Weights of a small model that predicts concentration at each pixel.
Data: 47500 training examples, 49.6 epochs.
Rows from block 4 of a small model that predicts concentration at each pixel, named by matrix and row number. Rows with one number belong to one neuron. Each number is 50 + 10 x the weight over its row's rms, rounded and kept within 0 to 99. All counts start at 0.
After each neuron's rows are labels from the 100 images, of 14976, where the neuron reaches its highest value: "strongest on" is what is common among them. Only what is clearly more common there than usual is listed. The data: reaction-diffusion patterns (Gray-Scott). In brackets: how many of the 100, against the usual share in percent.
# fc1: MLP up (model.blocks.4.mlp.fc1.weight, 256x64), inputs 0-63
# fc2: MLP down (model.blocks.4.mlp.fc2.weight, 64x256, transposed), outputs 0-63

fc1.225:65 39 62 53 52 44 53 64 42 59 58 43 47 42 55 49 45 50 55 36 53 55 61 45 36 60 52 32 46 43 59 53 33 43 50 39 54 51 52 49 44 68 40 66 61 56 69 46 51 47 46 49 41 34 31 36 61 37 65 34 50 66 69 51
fc2.225:64 38 42 49 37 48 51 58 44 44 41 28 52 57 59 37 58 51 63 47 61 53 47 59 51 68 62 51 59 33 50 56 31 71 38 42 62 53 47 54 53 49 43 41 44 46 58 39 60 41 54 51 60 45 69 30 62 65 48 33 42 49 43 58
strongest on: pastel (38 vs 14.5)

fc1.21:53 33 35 53 73 44 60 58 49 44 62 39 58 37 47 38 33 63 59 47 36 60 48 58 58 54 51 52 56 53 48 50 46 60 60 60 42 63 63 28 55 52 36 31 41 50 59 32 39 46 47 60 54 62 39 61 58 59 41 53 39 53 44 59
fc2.21:57 53 57 39 34 56 45 40 53 60 52 37 37 47 56 55 58 55 49 37 55 45 35 42 28 49 54 61 55 49 46 59 35 47 47 53 66 46 58 50 35 32 54 78 48 47 39 62 52 55 60 55 58 30 63 70 42 51 47 50 49 60 40 63
strongest on: dark (38 vs 14.1)

fc1.218:55 43 46 51 50 50 28 51 24 45 54 58 41 52 65 50 41 57 50 48 41 67 51 52 51 30 40 29 54 59 60 72 45 56 50 40 54 40 39 42 52 53 53 66 61 45 63 57 58 63 64 58 60 57 44 42 33 51 54 55 56 56 32 49
fc2.218:50 62 53 55 62 42 61 31 43 56 57 55 64 50 57 57 40 72 52 49 49 34 42 68 49 45 56 33 45 61 48 58 54 51 45 65 32 56 43 70 40 50 63 50 41 44 51 52 35 42 39 54 55 48 61 50 54 43 38 19 39 49 55 54
strongest on: pastel (49 vs 14.5); feed 0.018 kill 0.051 (33 vs 6.8)

fc1.59:50 57 42 43 51 57 63 46 63 52 63 44 34 57 54 45 62 41 62 45 36 48 54 35 42 47 40 56 45 54 65 49 44 57 48 42 26 60 65 64 45 45 58 66 43 61 35 50 45 79 46 46 40 40 60 53 51 65 36 43 52 40 36 54
fc2.59:26 32 47 51 57 43 53 59 51 53 43 53 38 48 58 39 27 46 54 63 48 34 49 60 50 60 47 52 60 49 40 52 44 52 40 56 54 67 69 49 49 57 55 33 54 38 53 40 52 47 48 56 40 75 38 69 47 36 49 60 54 68 41 48
strongest on: dark (88 vs 14.1)

fc1.164:52 40 62 40 51 43 55 46 60 49 54 58 35 62 28 41 45 45 49 76 51 56 31 51 40 52 42 35 56 42 65 55 49 48 36 52 53 46 59 60 51 48 35 52 61 52 70 48 43 57 60 31 62 47 35 58 53 58 54 58 54 49 25 51
fc2.164:54 47 60 67 49 48 52 54 48 61 40 70 50 32 36 63 63 49 56 45 39 53 47 54 68 49 59 28 64 57 46 61 50 61 43 31 50 55 48 62 52 48 59 42 34 48 48 51 43 48 39 48 52 47 34 54 30 59 47 74 45 54 65 45
strongest on: dark (41 vs 14.1); cool (33 vs 14.3)

fc1.204:57 60 40 49 48 37 28 46 71 48 49 53 41 58 36 51 49 43 60 44 45 39 69 61 46 71 56 16 56 60 64 57 50 49 48 49 38 61 49 62 58 52 60 61 47 45 35 53 54 42 49 61 46 49 42 46 39 60 53 51 55 57 37 42
fc2.204:43 48 59 56 37 54 58 49 49 43 47 44 55 47 65 52 59 36 72 39 84 56 45 54 51 38 54 45 42 36 45 48 45 56 48 48 73 46 41 43 52 41 42 47 55 45 54 44 29 59 65 61 43 46 44 41 58 47 38 43 38 49 43 73
strongest on: pastel (58 vs 14.5)

fc1.146:55 59 52 65 50 29 33 49 37 45 37 61 47 57 48 54 67 47 47 57 58 56 59 50 60 69 46 32 61 47 66 61 66 49 39 50 37 58 31 41 57 46 47 64 68 56 40 59 35 39 48 49 48 54 55 53 39 67 49 47 60 47 43 40
fc2.146:51 62 52 30 54 46 60 49 53 52 41 51 49 54 42 58 54 46 56 46 70 37 50 51 56 56 57 52 49 45 57 64 45 46 41 37 65 40 50 53 45 37 49 71 42 50 68 51 21 30 57 48 62 54 47 41 44 41 37 55 34 47 47 75
strongest on: vivid (33 vs 14.4)

fc1.5:54 51 36 39 48 43 61 41 65 41 64 43 63 59 54 47 59 33 65 50 44 46 43 45 58 47 47 66 61 43 56 71 56 34 45 49 49 52 34 41 41 47 53 36 43 44 35 44 50 55 44 37 53 57 70 55 54 68 45 58 44 43 39 75
fc2.5:58 32 37 41 51 40 54 49 48 51 65 46 52 34 61 54 42 66 46 50 69 45 39 63 39 56 55 42 48 48 39 48 36 53 53 54 50 47 52 41 65 50 55 56 48 58 38 46 56 27 62 68 35 53 51 56 51 32 58 52 52 81 43 52
strongest on: dark (51 vs 14.1); grey (36 vs 14.4)

fc1.158:59 48 54 47 56 60 60 60 58 54 52 58 33 55 48 41 40 72 44 48 50 68 51 47 60 31 47 40 71 47 48 35 62 30 45 68 58 56 50 49 47 31 57 48 38 63 35 42 49 51 44 38 65 38 39 60 61 46 44 44 53 43 60 45
fc2.158:63 48 66 53 52 59 49 61 58 48 45 38 42 67 49 57 40 41 58 71 59 57 57 42 47 55 42 49 50 66 47 49 40 66 50 31 62 41 56 41 49 60 47 54 48 51 56 52 37 39 46 70 48 30 51 38 39 46 48 34 52 32 26 58
strongest on: vivid (36 vs 14.4)

fc1.211:82 54 52 51 36 60 50 45 66 51 50 42 51 51 37 35 54 46 48 46 39 65 45 57 40 31 46 49 46 49 74 54 52 45 48 52 54 46 39 63 42 70 49 49 45 38 55 47 39 61 55 52 55 42 58 57 64 39 59 51 60 24 57 45
fc2.211:45 42 36 52 53 45 56 60 64 50 49 65 70 43 49 47 45 62 47 46 52 56 52 63 65 32 60 31 52 23 43 46 58 45 57 50 58 43 47 53 62 41 39 39 35 74 39 45 41 55 47 54 40 52 37 38 41 53 54 67 44 40 56 53
strongest on: vivid (34 vs 14.4)

fc1.92:24 41 57 42 44 55 54 58 60 46 55 49 40 32 49 39 49 49 44 39 50 54 52 35 53 36 43 71 59 50 61 50 49 43 50 50 45 48 65 61 67 49 56 48 67 48 45 60 39 52 66 46 37 61 45 50 33 43 57 68 59 55 30 67
fc2.92:61 55 48 49 64 25 51 39 44 40 50 48 43 81 62 53 48 50 63 48 48 59 47 50 29 34 41 51 61 52 54 60 58 52 65 46 71 67 56 39 45 50 43 42 30 42 48 43 57 70 48 37 55 46 54 46 48 45 51 58 42 48 48 47
strongest on: dark (70 vs 14.1)

fc1.29:52 44 44 51 35 34 52 45 49 50 73 52 46 45 50 40 44 52 48 52 44 26 43 54 55 48 49 67 68 46 41 60 60 49 54 65 48 44 45 63 63 54 56 57 50 49 32 25 50 38 40 41 50 72 58 34 59 47 54 52 51 41 63 69
fc2.29:58 45 44 43 39 57 52 38 51 53 43 56 70 40 61 58 60 58 55 48 54 57 52 67 68 40 38 71 63 46 56 51 31 39 54 48 59 48 53 55 50 72 44 42 60 46 59 43 55 37 62 38 43 46 41 31 47 42 62 51 25 47 51 53
strongest on: embossed (95 vs 40.1); grey (45 vs 14.4)

fc1.81:46 57 66 35 51 54 52 49 42 42 63 55 34 44 45 37 46 56 43 72 54 65 63 53 49 24 47 28 54 47 40 51 60 59 42 59 42 47 54 49 49 57 52 52 63 36 55 60 62 50 66 46 49 58 40 48 38 34 58 63 43 65 39 41
fc2.81:53 67 59 51 48 57 46 36 54 44 37 60 55 34 58 51 46 56 64 34 56 42 50 58 33 49 51 61 57 62 51 51 63 62 44 54 55 61 36 68 44 36 50 54 38 52 46 36 39 77 46 37 53 34 58 43 51 41 49 47 64 48 54 28
strongest on: pastel (58 vs 14.5); grey (36 vs 14.4)

fc1.28:47 52 60 32 46 58 70 29 58 49 69 66 36 43 44 46 49 51 50 50 49 63 74 55 35 43 47 55 68 57 41 44 43 52 51 41 76 46 52 53 51 27 40 52 61 47 58 50 34 43 58 46 51 44 38 53 49 55 49 44 53 55 52 37
fc2.28:62 45 53 60 63 48 43 72 49 29 39 38 57 61 54 49 46 44 41 47 46 39 44 29 52 52 38 51 55 49 71 52 53 49 30 53 52 51 58 42 39 60 55 55 33 39 40 59 62 54 44 58 63 34 59 73 54 59 60 51 46 48 35 43
strongest on: grey (46 vs 14.4)

fc1.52:70 49 53 55 41 44 51 60 45 43 42 56 47 45 57 35 54 45 50 52 36 45 46 59 60 63 61 51 26 72 53 54 46 59 51 38 35 28 70 56 55 41 42 59 40 44 56 50 52 51 57 46 42 56 48 42 52 56 53 30 60 31 58 70
fc2.52:47 57 59 39 55 55 47 54 76 49 58 36 42 60 75 42 58 47 51 58 46 53 40 57 55 50 45 37 61 46 38 41 64 49 24 35 53 61 51 44 48 53 40 50 53 54 46 39 33 42 51 59 43 70 39 59 54 34 47 48 67 61 50 54
strongest on: dark (92 vs 14.1)

fc1.78:62 41 61 56 40 42 48 51 52 51 58 46 41 35 55 70 64 56 58 56 23 52 44 48 41 50 38 38 34 54 62 67 50 52 44 57 61 48 48 47 62 32 49 42 50 55 57 60 25 69 36 36 59 55 49 61 59 51 54 55 49 46 50 63
fc2.78:47 49 56 60 42 40 42 48 49 45 57 44 58 42 30 66 70 47 44 62 35 51 56 68 50 46 52 41 53 45 45 37 34 56 55 50 35 53 70 51 52 58 45 47 37 64 68 51 63 22 58 43 43 52 34 63 47 60 52 60 52 44 44 59
strongest on: dark (80 vs 14.1)

fc1.0:74 51 58 42 22 53 56 44 42 73 63 71 46 44 74 48 51 40 44 49 39 48 55 56 70 44 47 47 37 34 56 39 38 60 39 59 55 44 52 54 44 61 46 50 57 38 63 58 54 41 50 50 46 44 51 45 56 36 46 51 52 44 48 54
fc2.0:56 51 52 48 61 65 46 55 54 60 55 57 56 33 62 45 39 53 54 44 40 51 44 62 48 29 47 34 58 49 52 59 50 42 51 40 48 59 40 53 65 23 51 48 42 72 67 44 47 73 54 64 43 33 57 41 55 44 35 54 52 38 46 41
strongest on: grey (45 vs 14.4)

fc1.77:39 75 45 70 48 52 31 40 50 28 52 43 53 62 57 49 35 51 38 60 55 51 57 37 46 48 45 50 34 41 44 63 46 49 58 63 54 43 51 50 53 60 51 64 46 49 41 55 44 60 74 54 62 49 38 57 46 51 70 31 51 52 41 45
fc2.77:52 56 63 57 54 48 25 38 44 41 50 42 47 66 44 45 55 59 52 66 62 37 64 49 49 48 65 57 47 58 33 55 50 47 64 44 50 45 45 48 42 49 41 58 49 66 21 54 48 47 59 63 45 50 73 66 53 47 47 40 51 52 37 32
strongest on: embossed (76 vs 40.1); stretched (58 vs 24.5)

fc1.117:39 68 64 48 39 50 37 41 50 43 57 45 50 63 37 51 68 51 48 40 54 52 56 54 78 63 45 26 50 65 46 59 60 42 53 66 58 44 48 50 52 46 36 44 58 50 60 31 39 34 46 59 51 57 50 31 55 63 52 50 42 43 50 47
fc2.117:44 58 50 52 62 47 59 43 53 45 43 55 52 49 53 45 46 39 53 38 76 64 38 42 58 49 27 27 25 46 48 52 53 43 54 43 62 59 56 42 49 63 56 46 51 63 53 47 50 58 55 45 66 37 45 56 62 38 60 52 34 71 53 36
strongest on: vivid (85 vs 14.4)

fc1.233:61 62 61 43 42 58 57 37 47 58 69 51 44 59 31 53 70 51 54 49 53 53 59 48 27 49 56 60 55 60 54 46 56 38 44 52 47 57 36 44 55 47 29 59 45 46 58 68 31 43 46 43 37 46 59 35 63 51 55 41 59 30 35 52
fc2.233:65 55 52 50 54 42 52 57 49 51 42 45 61 52 57 51 35 43 44 26 53 55 44 55 72 46 35 62 50 52 54 71 52 49 52 39 59 37 37 39 41 44 70 47 42 48 59 49 66 51 62 67 41 56 47 73 33 51 56 47 50 71 51 52
strongest on: embossed (100 vs 40.1); dark (42 vs 14.1); feed 0.058 kill 0.065 (25 vs 6.6)

fc1.75:61 48 46 40 66 42 43 50 78 51 47 50 70 71 67 65 40 42 50 51 43 41 41 55 55 48 26 40 45 55 57 46 35 45 53 59 58 50 56 70 57 39 39 57 40 50 38 42 46 46 47 37 44 48 55 62 39 44 45 57 45 56 36 54
fc2.75:41 52 64 56 47 40 69 37 27 45 64 54 44 24 42 64 57 50 51 57 50 49 37 50 48 50 63 50 51 42 64 29 66 44 62 53 52 57 39 45 48 61 57 35 49 51 56 47 58 44 63 44 58 55 36 58 58 62 59 29 53 58 51 56
strongest on: warm (34 vs 14.2)

fc1.212:54 41 49 34 26 55 41 46 32 67 51 37 51 50 60 56 49 51 52 52 48 55 58 58 55 42 53 24 44 67 67 47 61 64 65 40 38 52 45 54 38 61 59 51 58 44 40 51 33 35 64 46 61 45 60 52 40 52 53 49 67 48 46 51
fc2.212:52 69 49 51 48 39 60 60 33 40 56 46 54 55 59 57 51 37 55 38 40 50 59 65 50 42 37 34 39 28 44 67 54 49 38 59 42 52 42 37 50 47 62 50 43 48 65 49 51 39 66 64 50 65 50 57 47 49 44 25 49 46 47 69
strongest on: pastel (59 vs 14.5)